Rows from block 7 of a small model that predicts nearness at each pixel, named by matrix and row number. Rows with one number within an expert belong to one neuron, the router's apart. Each number is 500 + 25 x the weight over its row's rms, rounded and kept within 0 to 999. All counts start at 0. Numbers have three digits each. After the name is the row's rms in percent of the matrix's.
Before each expert's rows are labels from the 100 images, of 14848, where the router gives the expert most weight on average: "strongest on" is what is common among them. Only what is clearly more common there than usual is listed. The data: rendered solids tumbling over patterned floors.
# router: router (model.blocks.7.mlp.router.weight, 16x192, trained with AdamW), inputs 0-95
# gate: expert gate (model.blocks.7.mlp.gate, 16x96x192), inputs 0-95
# up: expert up (model.blocks.7.mlp.up, 16x96x192), inputs 0-95
# down: expert down (model.blocks.7.mlp.down, 16x192x96, transposed), outputs 0-95

# expert 5
strongest on: count: one
router.5 067:498507488533466478470526475506526493464518477481518516472518473513514512489482463484495474523500500502480485531504499497488522506492458488446502455476518565518493441529502535497514492488461436511491492477500483503508468464545471525461512487501528523498496502508451522479510517541536502498
gate.0 100:451489510430515515507485495521527473533486454541468500494492459482510495537507481513505496531494485501521536493527529508447529525485481514501493507484467487463508505446494486514494461514510521500522506502539537498496516514539492472476518507476482520518498467495510472486508500476485478522
up.0 101:458488523490511511478504523555483468505477478479508548549473472508482507527526462500523520481501510538512483533511535476518552484504486483479466529500481497491491513492463516569511468491505511550511533507493499504498516489515533498505526518504491501470491479529538544477506490569528509509
down.0 101:465496476529508510506455493497472491491495505497502470479525482505509539491502515498531537495537471502464506525538483476474482519524498446497475468446461477507508484532522542472513473500465472488529527502500492490551527483426513501519517510456496554498466534466477477518492495488506485505
gate.1 099:524490510478522496506498509512488480482538480524472476526510523533470472539521485497495525486537501515450481468508480502415471502523469500533492521538501485488501491431530489487518471476544467481498464492484482471511508502489514495566505487474532490509516502511506471514478484456500476473
up.1 092:518481490445497511475501522486521455442485531499488536497489474501463458530516512492515501460493510465439480505487519506450500485474476518509488513505459480471510536514473472542504480498514459464514469519498500520495501504511536525500507503502484499490502534507491501488471497476484459490
down.1 099:484462512524527482451566497459516507519491531496476482482448529441478522528493475475515502541525467494523534488505487526455523506502458454494501493448492496496479487466497484462514523491491493522494484504526517490474514479477487487476523508537493528483484497514498511518488505506456493454
gate.2 097:520544510483474515490474502501481483484513495458490510488452475526480506498534470483514496421417508541508520483497532511509479469534524448492439498465505489533533501511466508545493516505466497519510491532484511499507513477494558506497479472481500491491534519519460520497442470435461472495
up.2 105:518488534509531486485509532505440490541502487467499497489479540497494489487540467484533491481408475515523494498493492517502517469498496450505482510510524440577510529506468546546502516518462520512520484546503503505503498508489518498483551487458488496493499488512471526487471496513498489500
down.2 104:468486484490473503497512455519499480471491502517468530487481474510498502497518513506490531471493472471468501519530503487492528478502457547500511528493533521458503507478520521492483499488508451468525466459506467451517499530514486550504511480545504519526528443529499487555479518485513476482
gate.3 103:496483501516511457512518461550519535461461498519464519501496515498490512499492443558544488522490525488523482486492495491518488486465550483525444470535496515518545539471515490513496493475490516491499483509510489509457507468533538462534509500558542503467496477503499527539521450501494480510
up.3 110:475504496518520499508511517516508491510515494454506509476482518541508505498509556498504511514485468464497575507510453526497492485507514517546477558496528465486487501511496477474479481503461495495509524536490449512479498469493469489502471503496495538544504497542499544518488432524484521516
down.3 100:546503489487538507452536497533490470470511496499502491443488504491549526537538511501477456532520535507508486488496459478495519505498470452511492500536487491501498501503503483529467507440520486534508519518510553500481531477480486512483495513501492457480519527503520517524553498448534527504
gate.4 108:586509535477522507462496500535487482510522590538524535472504498491479532488543508502441487473481480517529515468544495508516513494535480512516502538503511453498476480473460491511462555477509495466537456522491500521490501488521512527532467504500472513484510523500510499473524500469517496549
up.4 103:538507526531520496518527478501495485531525498517511461514490458476446490505512479494506500464486480533489450482523530521509500483444514532522519455533541500502501490461487519475515549484510480511513535486519486502518501514513487510501458491519518457489571485481479497495513494537544520521
down.4 108:487483500513492506514467528516501506515472482458507481509492508514451523526516511469500524537484473496488502464568468495523486515536502528523493509489515508502449503514529504532527508505476487549526444490519479534491471471501498454521450476489497497533480471486521553481500490491519454482
gate.5 097:483500484516462515486492471498494488486518530451522549521487499501489536430500488461494455480486491513560505517510520483511473468486489506528504460433529481492496489450489506479523450529519512489530508541553488499494501481473485459486514540481472519528498457514519497502502528479494506473
up.5 094:518522495497477524494537508493526477496455513533521544527503461465496498439505505468500515549480492491567505516517514529480508469503500503509504476511511468532478520485523524519498507515556504527513513566491524465463528512455475454513556500502483549517501497480482497466523486513507528517
down.5 098:522516477511482520511496539493475542504499523470451475488441494522469478502478454518528486501467462494449500531448578469517485432519498491465477525484500516510518514510441519498505504509504500501502498541520503511468509480477502491463451495473477498486509499477469507513481499487491511460
gate.6 098:491455525548595479516467489497514508530516529498511499488496532500462478498496524472494473524478450465498493527520479494517466474496493495514469517553457485481520502493510472539484488555498515513508528457494531514479519491472474486502511513516479508513457510520516507519505509492505489508
up.6 093:491483480527504461504471502484520489492488492503503498494458534447530525501510521473491475476509503457450511499523468465492522526463515476476465507520471496511477530493539534516511508475484468474521486509503478522488511449495528481493532493457496461535481472468503531498536494480523491513
down.6 090:508510509522526505465490534474542466501493499488514496473508493512469471492539502540506535526482493490477496507486482522526499510487473482493508509528499492485493528520499480452487481535533497480508515558506493441506523471505489470564476487524510532525459509519532482518477497569478510494
gate.7 111:452454467470458446465497498516534508548481497481502494476499503479530505541506514470494495496514490521491530523547497531483478531496497486488542510512475469470499492486515486534503488512509464517526505485485508527508501469509517521514551466459501508479539539495504489472520504496469523492
up.7 110:549533532529538542528489505493459488460551505512498494537510504522481496471506488558502499491470481476530483466457497477521515470506510520524454507491530512551505508496493490470527501516476512483487491512529469462510527527500481468470474512527476489548471484498496515538484483518528473519
down.7 113:507451502487494505481513546525510514522481513491549510533542486497458519527522489504488453494491522459515462496503484526512480548488470517494512555552510506533496476488525455511493470468511529494494445498429475506470521496528490492544531538485477528483543534550504512485530455468520493463
gate.8 110:526500482491504505451506499526470485478508474501463553479491474538531496544441495486494574503478481491502460514497479534489491514532474477518512515517473527562463516551492500508531520510555447480527480511497474450509499505522477505523545504489538476498529488513530540477508446480451503511
up.8 104:535473479505483503468514520501510470468470482526474502472499479534517506548435479470483530497479511508468479493503484527482511503516481472522533512523487510536494512553497540527527539501557458495503493500512490481518492514513461488505551507482513450527536511495539534472499455486448529484
down.8 102:488447474467493495509540515495498523483505498503484522497501517509546501522554524505510499477487544473562505533504465505436495471499485493505480507501498511493549536523502468471470539477495500530528515485480520516508517488492489504548439518528505494529492506506508529533487467486523510458
gate.9 087:547498531499540495518509505481500489505504530544471503512476489474479508465470485518492513469533498524501504504485467509529492497515488487471520474493518501517532502470476513503523478491513509498485514514553512447498555459490519480486461413435496481493523498463460442488469477481512458522
up.9 096:507475494524514503457509482502470532526536495501487474500485449495516495494481437521484518490520470487499480489541477516485529511515500483494515490429530496523507476420510504524517504455529489493487539539507551442505485456524498490510477458490527490487481492470477494507467506525566509486
down.9 093:482473526478514529529495480458474487531471466507545552522492542499502453545523496500549509521494472511521528533505538496521507466491504508498517498480477516499477465497512503501453523534482502483551557492552508539529540497483504504509483454489467473500479515507467514489519456542506536516
gate.10 090:583545506473465470516552524517461466476499465486538538494456519551513492523496470509524510472507490515493513484499503494480511560504511510501516505523512517472547515538459479512487511491519507541534488461521486459468503472520448484467526521485529547521507502533503500495537504505465492463
up.10 091:519537498440486480490545524495485494492503477476555533505501477538513469489507494503525477511483494496489502511493496477502527515499479475512534496478470524508492483556461509509516512489514498523530476499501505478526480452532483526508489542501507557519515511492522475492508493515497514446
down.10 102:491513532524531503473496490451502492499464498463473505490471518494479545535502560463489508465450525490508520482468526504503484533523517496475514497495479552496545488506498447483483527487463452510517507494496485491506498493510514467520474467483466502462507491446470525491470446493517504501

# expert 15
strongest on: count: four
router.15 100:509522505526515483489544473524509535496532544521524492527520452498466493469506546483513528485479465447541475489464495498470438487474479477510468477523515440533476500473501497463529513463479497505489521515511489474528534501514488455509512504531513467492529496484460468462471525510461511536
gate.0 098:488520498473506516513465519456512503503521523516497534461468466522516460513551532524493497475547531538471475462483505473483535504539468534472502509490493477447474514500523503527517522517473521518507490516551484523507517446532500528526455515483526459492477489481525523474503478527506490529
up.0 100:512530521469502515510469516470509520504489557520502530473476473510510511494544514528519510459556555507482473486517537489514527503504489528484500511498502469463483511487472496511520552482470515520504500514551499540505520437560500520541496509503524469492509472467500500466497477513511485545
down.0 101:454485464481484496502534471504498461514541489441462501506502495457493428504523495512490493456517469541495474525520528504554518474495473531486510529456541554483484501474518488527469486514510541510483475492507469505482500520458478512493512524513489484480506494526483554499535505512496536477
gate.1 097:502513521553499490530526489478478525508539503477484466482469483522492502499502501477448504555463494538487533516471504498543544489519504511488503502491502482456481471513466525500489477510522500462471488509496501492473522495505504525496531536464460506492513489439521532545475511546527491475
up.1 095:516498476511476485485524515512501523501462513473542508534518494551471519483504518466535501468514496488521524473532493529519501545506486500463521481511553512503522496456502497517533495492480488522485490518485512499497462465522495502478498525522508510427480520518510478480477503521524527468
down.1 095:490482442528521477497520542510494505518501556491494498507499520512510489530487497508485508464472498499470508528483492472529506448523502506496502539505470490472521436454521471497508534494492501500489539524485518473504488488480480510497495474535493538508505557529500472498498514471459514548
gate.2 100:476476473521492501477489491519496494504530517518488530487501522513513476526483511475533468489523563441486502503499478509496480488518518493529476507516475456536551499477458509532523507488464490485474478541494457516498518482529451502479543498514518488496522473490454510476517467566499524511
up.2 098:531515555526453514515510488490493476507502495501518443482480484494512485529476516522487513527502493502476472490503520475522505471505492523487518506465522521489449510520556523490483527477498553497490494543556513490503445465517551529559464479459468490482520485520491475534473523494499510500
down.2 098:485484481488488501465466500513475481455535440491471526537480514525562492527517484476484492456533512495461504504491501492485531498477480520506520515538482516518493503520468531512555527465487510528479501509451515534485504521493557542504514516519503529506522504556522494497490474494517521510
gate.3 101:526483477472512511495505473473532456507492512542510479531489472485494536472491442489486495488474509542494476501505454496533525473559540458527509528558473525518502463494462515503524542496527547487458533463523491471537527447517500518490481510523514469500488502525535510506495482501520535488
up.3 097:474479523549520521543464499475479487520509557531504459477487500464502499493501504543502509535556481548518512497503474517485506493520477503511514497516480482534515489510516510494471489503525553457502492509521509510530497461518504467487527495512462529499511497512487457510490520499460512464
down.3 103:517523496524564511524486452526465500519493503539483460554502483501523502494513519464525538490534454476535518505508499512488505489478469505503501453519512438449512478478505512462506485512514494503538502483524485461516507489526480494476517526490508497465482495502439496490474479484521484503
gate.4 086:440491488446481498517473516466479457519477503489505555494535503496496516491525521494531474503470464492497500499447490478503510496458484470489494480502503460509477501472469524518475519528492523502512518542524530507511491496481477498498491476544477544487495538503545506538510503494489496528
up.4 086:497516550473515550524464518510526444526453508516537539494506519498494470467485531540532522490497468501515479486496500510509547502494487461516533469515513475481488505530492536480476497534492482504524497547499506526526505507486488505496476491537485556487502512481496487487515518536491528493
down.4 092:479498493513532539526467499539461516510540495472539491528479519447471479514469493488508493467505529524528477528552498491510472562490470491536473492514499493521521517462503482459509469490536468479496516492478450485484484504515489501527493499520471482476504501506497492538492497490469499520
gate.5 090:498457521518508520491508480543511504499523473495509493519512566492479455498547478503471536500515477524500522482539527452458506501524541549508496479486523466541544532518485484495507495540512506514523492487501517501486501481486504474497479516522501503507514473520530475491540497514509538521
up.5 098:489498497526548499483509487508538494491505504514492540518501472500510451475494490493487516455510494528487473498493516502493530519515503482427487493478500466514491510513543488434489429506536471477542526449510482544524544504463476503510510521499541534457463546465508487510539505487521531482
down.5 105:493471503509542487461490522508529503495464530502492510483538491521536499462467497508514505488523481478521511503489485504496469480526530495511510488530498455454499528510527494511481477530482514548469480531518530499519520508462480504510516505436479505501502514507463507484512513472495506510
gate.6 091:483476508425467469448520478460499498498497451522492518465511449514504483510516454498511506509480488506505516511482532482496504502484529525529511556513560532503512516514469463484470536492492499475456521505479486503475460505500512487492488521530503521464500509502525524502488501521531487502
up.6 090:531476486469474474484488467504564511510493508535459505464503478504469464509513473495482484553484438507520517495502520498515500481536526500530480520534497490494524488497473449465480549497510524474469481480522446531490464514518513487493480549491516529504485500509573528497501514488541496492
down.6 100:517479488451455519491456473517504455453485442503464507501485516519493513477461454526489504508533505485489508478455517466514526521486535505484527509483465516521467480511455478476493539459479527497481510485546515490521516479458478509512453476481526466536501503535491509517533539510488465510
gate.7 109:520473471455524493519537529495550487530495497488473468546490508543460468497488519513519469512489496489521473512461508511478472535502522471489479460512495477510472497513487473449528517454490504439513467489478481475508512537494476494513516467539524494509512512490533481478512481499533502543
up.7 108:489490525489502541501495594453541516489487511488544459493498534487496522504515534512501465517532531503514456508532531566503487501470514497534498477512480480521483513480460522479496495486483472469493503419471490501505501496512508503547539488493527509506511497507512477544502474549490485440
down.7 100:418565528546520522529494503510487521542499511555538512505503521470489542503533493526494503502453495498509530500498505546489517522523489528513473496505513492443490507517484467516456469510496485466525524503475471528482513541513511469487500561499483526477515508515477477485459454547487457499
gate.8 098:533513503526512483504485495533536542491554509448475471531451496488490489512454537469551527522519506485477479460495502496483564464506519492503496506530537487448506513494490495512492469546486490476531482477542504502512515539516437528497495545472487477509552478488508525476522474500497510476
up.8 100:454500529502466536517465476518453556489485528535493487525467517475446504482561517495436500485473484507514515470457508462532476494455496495510493514488491490547484493532527496507509534522507505479476536536500480515494442505493518500499469482490494472513488458516502499500486509495450495474
down.8 101:495480456525506517497469482539512491523510451489528475526484465526503533468451503461507488491505517547460540473533535482480535497469516510518488515516556525545460473468531518487484513438497493438535521495471467513494484508549511503474505526522501504474485434503481453523542513510532505515
gate.9 096:510518505559447516496526500479546500442504491481521506529499477499520492531482545504492516520506513520474535502463484522542533544502455450513538495496485521450521498518458515511517505510489496457461495454497513501485466471488481513545530461477477489441535489471541530450504487541512497511
up.9 089:475492508450532489512491542501449499510493498476494476451505540454505510508504475532501477475512497508497478502518496456468485461514501562501489526538512466533527508501513508505476495481529497522535521570487437465502492531493493489478482529506487530536450544474501489532475526508451517483
down.9 099:540512470480523504485509483529522454513465515511501488536516520469487512463479534515516504479523496484553521492493480486496485473495536485484471496520522499477497473468512483478467518484475449486480497488425516471480482479516473495536513462516507485465464535517488482537526497490530504524
gate.10 107:468525517502544545515508517535493494507536457474544444498494472493479520479524527475536463473551516509473531518527477471545542483505519502537510517535452523529514495534483530519455518501476536539503524485519534501500559513455459490525460540532527495483508532496539503491525496500517502545
up.10 109:438483513503536496534516496516466533535500489529503524456497475492514489501515479499510481479552507464486486490510491492505477501521504514450523510498461503479473505482518572470485497520460493481509470501476505512522564485477452485502467508524514464491482539534488490508554526514506499500
down.10 109:474533498538521558491575476514537497535472513496518475482471511486488517490490502535481518467490480497516493505513499497460435469491538492516501447479515506532497536472526470468473529542492471500487495522506539496559531533537491498488463485438502556514544483455551475497527511471503474515

# expert 12
strongest on: count: four; blue object; jack
router.12 113:539510529485516521513503487511478494513522491563505486518493474479474481488447530505492478513481507455456466433465501504489441463533523465561499488567524490513495512449532497519516520497512487485496549470491494536501512543488513535506514518536506480503551491485489510500468531442465495462
gate.0 099:491507521543470477504517528518493475557479510505464506465505473505487477516518492492500513488472433547529509514512471476526498496490465497515512486490468519515478458545521485485457516492444511501528469467510489521539487478487509507498513533518513512542471527486530533521453523525485487490
up.0 102:528503499484519519495494485494507567480494516527533513514502504512514504487491517533501481452505549509457507499456539490499531518507547491496492522487546462494532518480464532487532453511553480515480535524496513455471505526538510493478488435501475509462525488511496509505506476475495521501
down.0 102:549532514494519492507503536514519493492500482545553507486478479449496458489499519501515488499465517557454512471498456509511498512511441474463530494575520469568455457511499526484490493461497470463509510532510510501532507453495472504543506501488521526512508507496467470489490526529511530449
gate.1 103:513488507485484498464479562529503484419540498510515489478493491493502492513508489478510518513507480509455505554506517517477468489520452510498487529502501508506513484541487528508521504493538466476502514524512489470539503528579516496529481505490473480479550466502529453491519534493495516510
up.1 100:519503486496517532470503520454520555511494528487524500501538466469494562470419479508490506486485466512473477502505507479491539511547506508489498543476518514510514519506507527532540455521518526514487473459517500491508481495522454491487487478478540477485497539522493458487510525486484524488
down.1 103:494459479490513498515510457515504518494492495529494481487483518518526508484459512522476482487487531512477495506536450489494527504504525518522503495524517512459450497489495488522495513486465526489466495499526506503528527482437507552537478456484496477514513511516494546497552518529511558486
gate.2 099:507509514494430489465504521454491447475492558507513481511511495511524503532482435563520522545496488476514507456509527517511509473531519468487501529531500479491536516519544492522509457487484562475474505506522508514508512514498502540509527468505481484527493527470510518493483540498482560496
up.2 108:465488536554487458547485536513529505528521479480499474490517546449514538468497514538495497537464493501514523449505508490455523498494500499549554484543509495486500459523532530490481485515485489521467468506489483537506490483516480512509501438543527490500467478474535445501503497521507495519
down.2 104:448529480500489456500509491467485518476536457513526507505529481449556482482454518534523516529502511491478474485498499492488491494503458513480519491506536507498515496521511498524550495544458530497509494501476455492467498476457511496507502529530516502536479540531514473505551449496473505475
gate.3 086:504518481434493542504546508499462505499497462514517521491502504461546524444496492484533526501520518477534504470512465534514500497447464541508467452525513511488482510480495482480511478502489519476508489493521469465509480513504448496473490482500517498511510576534500489544496504528491508501
up.3 091:525516529520523513502499492453519496471509516463488489504496488536535503493496515520500469511488526515460490521484517502469514508503555524516572532528465499529515479526507496480494504506430501487482504482458519512456495498464480509494476535470499491511510431457488527482491496490528505462
down.3 089:479507487491461541485532492510495503525514496509522474448536519523534477529513528490491511488503506505551500506513496468515458478542501472501498513464507479499498560563459535503470474451553500502474483491505535485514472464502497514493503502506535473479483523491501513490490482498510517534
gate.4 099:508466529501464490495503512475528484484550491517506479516485517513514575536501504526518470516511530484510525451492485529479517501502510474504481474486528474508461516426502495489503514555545497532483495499538518513479470501478470491467507497487491471496555457550513508547467468465463461502
up.4 095:466517521558495525519479500508501505478466517453520471510537491467530456463530537479522477507499469515504464511492495482501470488529474514514512508476519493512489521505492481501466466454469486485499491520489508491544512521487521558502494531498500469534491483511491456489558495492506518523
down.4 098:496448516458506520525528459419484532512537514530526495540497502503476469492514492525519516493501507502475539539514451507498483485519509529482517514480493424482478542476550506475474510521489527459534547533489470489489550460496474513507489483491511455513511488498529503496525528493506523522
gate.5 102:532483507488494501523520481520518496568484454489479515500499522502461541517505492520448527520532494468466497486478507508511534494477526481488513515520523496523501492474521485524505477556507485509493491498517502512463501543502517499481484466487519526510512492467535533503468514530473481485
up.5 103:504531484510500467512528520482443485506502515486514487444489538493508475500496498483480509458532516486470508491528504494508496518525507478506494483535488487454541462504499542547492469465524529467511514521484482528507513528485533543546491486506524500512453520489527505514528549479521505502
down.5 103:490533504500470459541546506489487511491480509490446524542516500451493481518520501522491481513459492461525500479503479508511499498487520504484486493528513472493511510506533488515526474526499484516481529495410547538536483522507520560481540505495483498506500534461527500523508512514475477543
gate.6 107:461492481511547486470531518479505505504512504505494505544491504490450485436522508482511502461454496487488524537506458489491424497486469504466502511469528539474516491479482454484539481454510503521453516517466456504501514530475459451477501495513490487483515507521498519471504521551486570528
up.6 106:502566520524447505479504479517477508459469511488521528493498492472494467475540482507499523468551507494526537532538513499456490554486470492486529477510489502548508483533487531532510493458502486536496513506475508421497491517496474484482523496530488480492464526491455446448503514517497503511
down.6 103:494519477536523488493518520470504494478493475537492497455550491498483504473538535505486534465556482460497509527509487518492494481459462502465476461497528476524551442509472542465494476511484508528471481461505503519472527481511536490487497466502524471492471490509496505523492481556505481552
gate.7 097:488492497547482521484479583503505489489521508523520499449534496503508516472563517549517498467472546495486512530532510517510476520477544525484460498495468482498487488486485498472505490477469485547489524511502463468508475546488448509488494457463511479515499492505522498493468484450492500536
up.7 108:486531492486484531502501549451471504476521534525517495473477488542495499439513493507513524514482510464464533516533493511491473520486517532505478480489479504474481491437515502512516482482484478537496518511450517471543508524444492538480520508473514465528508495499541506477486505490466502517
down.7 107:466479517479494472502457494501459474477494504497504527520479511506535494518517495482543524538534529457482494512532556495482517508462500557510518501512518533494496532487483487514482455503506470509498529523460502538471486499491532490519505486545515508511514507532512545503461474487518483533
gate.8 091:475521535568559507507472467545541474500525501480500484467476514466469459519448511451515509526494466494521477517483475511509487480484499532534497497524496530532468489534497495488459493528469547489505502455494485477510486513491475517502475525472469495493503476505521517469464489500541518478
up.8 088:505539526524524504497510528460484493506499495524456476508501522462447486488506501467482492512497479503480524461517514500516480511492499486535509489468484539522491492528512500482491467507521504501477514492468512493512462559456495476528494526488510502473518523461497503440460506468466491507
down.8 094:526485497452520555499443500519504495483488547524497495504525488504502528464499513499515502474500536529470492503473505491487500524514500546473543518533519519490470495530516517498538481533498478466479500512532523488487499529526517509559477481497474507524506501527448498525454477462480551538
gate.9 094:548506524494516489484514515485469457462516469509528493461478494478499546479444478509511481499496505484528494536501525480483452487469468504473537511461483527509499506466497499527470513498491457491495512471473501484463485527442502488488467523476507455491498459477514498474527515503489499481
up.9 103:491545506511478501479469532508535475523499495518461494554535493512504504488519533519480544504512484507482508499464510476495545456498509499486484528491495500513510546472464460458448545493466500502505514549525501488479484541505481489496561484520495506476495493497473474520501498522442510486
down.9 097:588511509484474454492461509509482495530531518485502520480516517498445438490520499505513509445476495519505553463501486516486506502534497473484498532488522507483529519490471480482471498453518476501466503483475480499506494512491474498508478526529517503532476517486507537541467497508507494485
gate.10 095:564491490484533494514545460508519467491467488481519510489548527570487488507467481539507524496506491436486488453474460488490456518519470517495505486525549524529465491535484490488513489547490500497525515494517446496497491473487502472527471505513513524534490500543467472522475473486479473469
up.10 097:511538514496523506489456502474425524515515518493481482491498478462478439499489504514491524494518507567515463543537482489491520508491511486472485515488490496458521484488475545490475485499515513515504485483444489472504503496507517508473498529496470515490502532482479533517489479486516467538
down.10 096:525532503514536449487518503440508462480517498489509547484533497471532475496516500491540468482506510567481484555558458523534479506514507511516491490508513464428529471491468488531509522484457508504504518491494474467478503458492528504509484497490507462503462480512489517501478513516484521507

# expert 9
strongest on: count: four
router.9 111:501467497445471471455516485495499466472480522498494561531534497517497490487531514506519470520475485509508528465512500482495444482483513457516529558514545506483465523512504517538513538458448488494500524487520448481532511497525505482510513507513483538495459508513494522531494535464543514481
gate.0 095:509462506499508517522526529502518505507500498496451489532496502480478479519526547481501487476508507486501511468495493482531505475552540512545541500507515539536489536522514511533506491528534495540477550497529520530500530505511444501513492506521474528498534476477528457518519462492494518480
up.0 101:513525490512501490499492505536458511486484455476506518519522502479490471520549546505466456514499539516548543533445518512490483507499543511528487515518502468480453534524465529507502510491525452461458486516483532485458491503506527503507486511476525551497493497526556546495518535490490527483
down.0 100:503516523516506483526513532487481475505493486486504494494517471472448484514490473452499497491533518536531497524525496513466454498497463480535511467518515520510537467505527501520477450513509543517512498498512531459477502538515493490497530548489489472550512480486525482511496501555509506544
gate.1 105:501466541474548473517496494501499533520512497526488506503532546491503471465521491448502510500541479505497507508550484497465526522538495508468506474498521491449469497519522456494509515491473533465524570444514553511533541564465455495530510514453469504501507524492494538486481488519516477509
up.1 102:501547457529439500493469500471492461494497511510480509495499477523495477517502469506501508483438526510499502471480539477524494532489497472494477504501480476520501503506453476521501538478519499526504468518496450497497443452536543529447493489533510515491454478516512460518491536492477514492
down.1 097:526511487510510518483471516521515496500524576545472485510525535503548519492515537541506501487532511511504497463532534496504467507497492516498475492460490491549515473462572483497468502498497493498500519533537500554485490491486522481512500462479459485498474486525481509520494453505504471464
gate.2 091:477573529489465568502500530506515460515499524485536516477473475498499483521516482536505483483521483502513518504449551537497463526478462445551521475486508477528520492516478521562439486486481494426525473509468490500480501495498502521575510511515526506509516531489491498502552506492481515499
up.2 091:538465460504524471528484464505486540499497517474468474534504540470527536496458527479520515512494513514485476507511476450504518483500533538451517512523489501481455497507532515441566509490527511573489486533533484493511485510521507469483527527522489467448550520509510501536465504525533493521
down.2 096:493464496493498464527533504468517493545541491475458492475501519532473488505511497522496485470502456495485542464496497510526470494532473486539468475536485485495494543506518544480511487501514527457509541481517531450520506486475466463508415477479552534501497505506486493478494529484500521534
gate.3 098:530513498480523478498496556529497519504527496493493543503473510536505498521541539498489504556526494446507486444522477456521483508498513526522468508482548460475464496507552501510528529532480515504496508511480492519460553495510471515524483504505479483486530494470526482524510496499512506550
up.3 098:506519502492533486507482520529502527525532523547511536517457516522494527514565477496506493538526518462487467482518502474520431522495521517472468498492521438483507543513529467548521517514478476509520496476498494502510525511526472504521507486487481471490526485464513466525481484504460500527
down.3 100:475503498473502489473505492497480454495500506524514513475531493514493464501485470498544506477472492526474526491457500511481498517506478518541493525512501460494489484519459527477486468485467513468511535526495463486509437495538496518496503515506485503509496513522511495506486493457528506509
gate.4 094:527471446504523473477465552530468514499486518469482506494472520502538519498553509500496447495515525522491505509533498451500506504484495479479513519490510488458505507532512537520513516442449482488489510445497530534461478531512489583483499495515492514470494492517449473503488488475474530516
up.4 088:519471465515535497502489527536485522501470502464499510507492517522529518527561509500502460484533506515497522503539486460505491521500502471482513513487508472463497479543496531531517508454448506468495495439510518536458487530523504586496504487521481512449503495519466479538502514471474537493
down.4 098:523517494461483532474470511536544535502533545532490509481487515500520525494475526501515547516500484580487491540501489454474524507512485505511472493534503498489525513471490517518481488480545525504485489522480492462506522460481498463518488502489513462513531508492475488482487469545522495556
gate.5 100:503454493489478517485454475529527472460397528507513454491503492483509521494510499459469503516507501554524499504508495486462469503480461500477533535481535525492498464463473455506515498507451494511496523502459530495524457528483532446460493464513495507493523525480473541482466491497459519466
up.5 106:516544480492508497531473498505473505446482491512506477482513515475556462526484492480496520473547502508485502529506479498476467523496536476483501498541526460534498528489505505492466491460500512537530487462465530510556528469494490525560457513531490518493557504504478493481507500538498487485
down.5 101:493487517531468516545511484480467442476451515490538494502514527507527508506457481439468535515493533477494505520481483533448476538498518503520515450492507482536518495491526520526489515526445505479482509482446516488492484522513514491486455507515504518530529530483471506466477502506479527495
gate.6 106:505484509487509484486481536459492434474508508564524468493481514468499512496481496501539520530509507485477451528464536530488512455535509497494495492527472498506486507517521504539522536502509505488493517463476570497515493538484522525498483466497512454502507442418575518495526527484536501473
up.6 104:501527503517484495500541440537531545518479538450511542505534510511513506478497511507467491500500481537506530493505523489529507511452493477534467520474537476523529497486494509475468503516506521527493492522491451482473495500514516492487489499497497526511492553532435456499483495502480475535
down.6 101:491514485476545502466531486482518478504464508510483542464507460496521519475478526491488490490481471480521418530538475473515489504463526491471510507491517483439531491504507470488477501504481527483502498494476497466496529466490460501522481469523509535465525561516497514493470507506454522510
gate.7 103:477516501560495508506482466516494520488514501518520573516471461500496478480512505498498537486468486487496486507526522495508502484514518453493463455492511486509523544525515428517478525473474508497527520481475506531505518491482466513563504507524515486459505484511509487519541497522468540483
up.7 102:537466471496492444498490507473510468491511522481533460468538542526487483450472424519495508504538490524501517537467506490509545510532506516531485530502505489521495450500470533484493478487505500509500520473499525499492491535487545491445496493524503477543459513463494549494504536479501489506
down.7 100:489463492561433538527486493493526479533512480526520476509498528484486522516514491533507523523516510488496467500501543483503453477494505515516485476519480520492492526526527526483431483504484496490513498493504486518478460447480492526485492483480502523507453469478479460496555493503511489491
gate.8 087:526518503464500515508509499501473500474486514501489528508531542494508470560506538486498494469510457551492479490498469497523530526476531500494497543500505506509510540452498506453494492474478514538487492492463442544488504478503499471510543500475512536529510524497491494515487504522526474458
up.8 091:489497509474440512462514505543514517459486477492492480521470431501466486509522483484534503526507519501514505526516469516482561532471462517501519509522451550499524532540487492495514486476534548519471507522537516483466509532501529530491484499539502477496496523495497525486522532467469488528
down.8 090:473516493510503488497519485487499509533496529509519474485452499492513479538510496505488508504499446504450510525502483458547543546535457498493432490496498515459501515468482463500482473504568490520591517485473500514481515461501481510463521528499466478490496491459484488527529477473489479491
gate.9 116:492505478513504511492545472499512517502481518488494520465515508520477510499538501489460563475466522539480478450503484488519489469453469481524531503476507527565542521492550478509508443485511503482505522506499475517520505498515508521472506548503502530495494501499463465521511518505460520493
up.9 110:491506525497484501490444506540487485487510486482529472530490498477523511500457510484547475539563480450495521536521517493494512510530513534479459484513516480459482479497449496495500553510514508519500474497519509457497500504513490465525504440515496453523506482500509530486474468497521472528
down.9 097:481548502546535510496508491476547514492519493448500474521492486471476505527525502532485526492517495572470505521481477527498530498490499487492519483521480448557501488498523552479512463556493522471497553532499537479509506487486544526495461478463508486496486532466521521517538493509478560486
gate.10 093:508511531486488519483504498501474506491517512531490480517451532496476462526453491491507519510538526505523485455482515531492481487527532566487507501478501515476478497497524499516510505534502459456503528493518507511449489521492515498521473500523519445497502449494527506507491520481465525472
up.10 092:502483480521513537532488534513485542479528531476536500504463502511480458544510482497541514573497503472501497462456502528490503489528518492584487501509519510486503456517515512502529502518492529483517475478484512482471490502490456508521494508512462540496548502491474547509529516517484486483
down.10 092:462489526506472499512492478500516523481483470496532506510527517523510531508484481482507505527536520493486491512483527516503538489504492485546486462511528500478527536476501536446457486540556497535542488478489458475479510544509524557473525523491499520514541484482518558492491472461478513471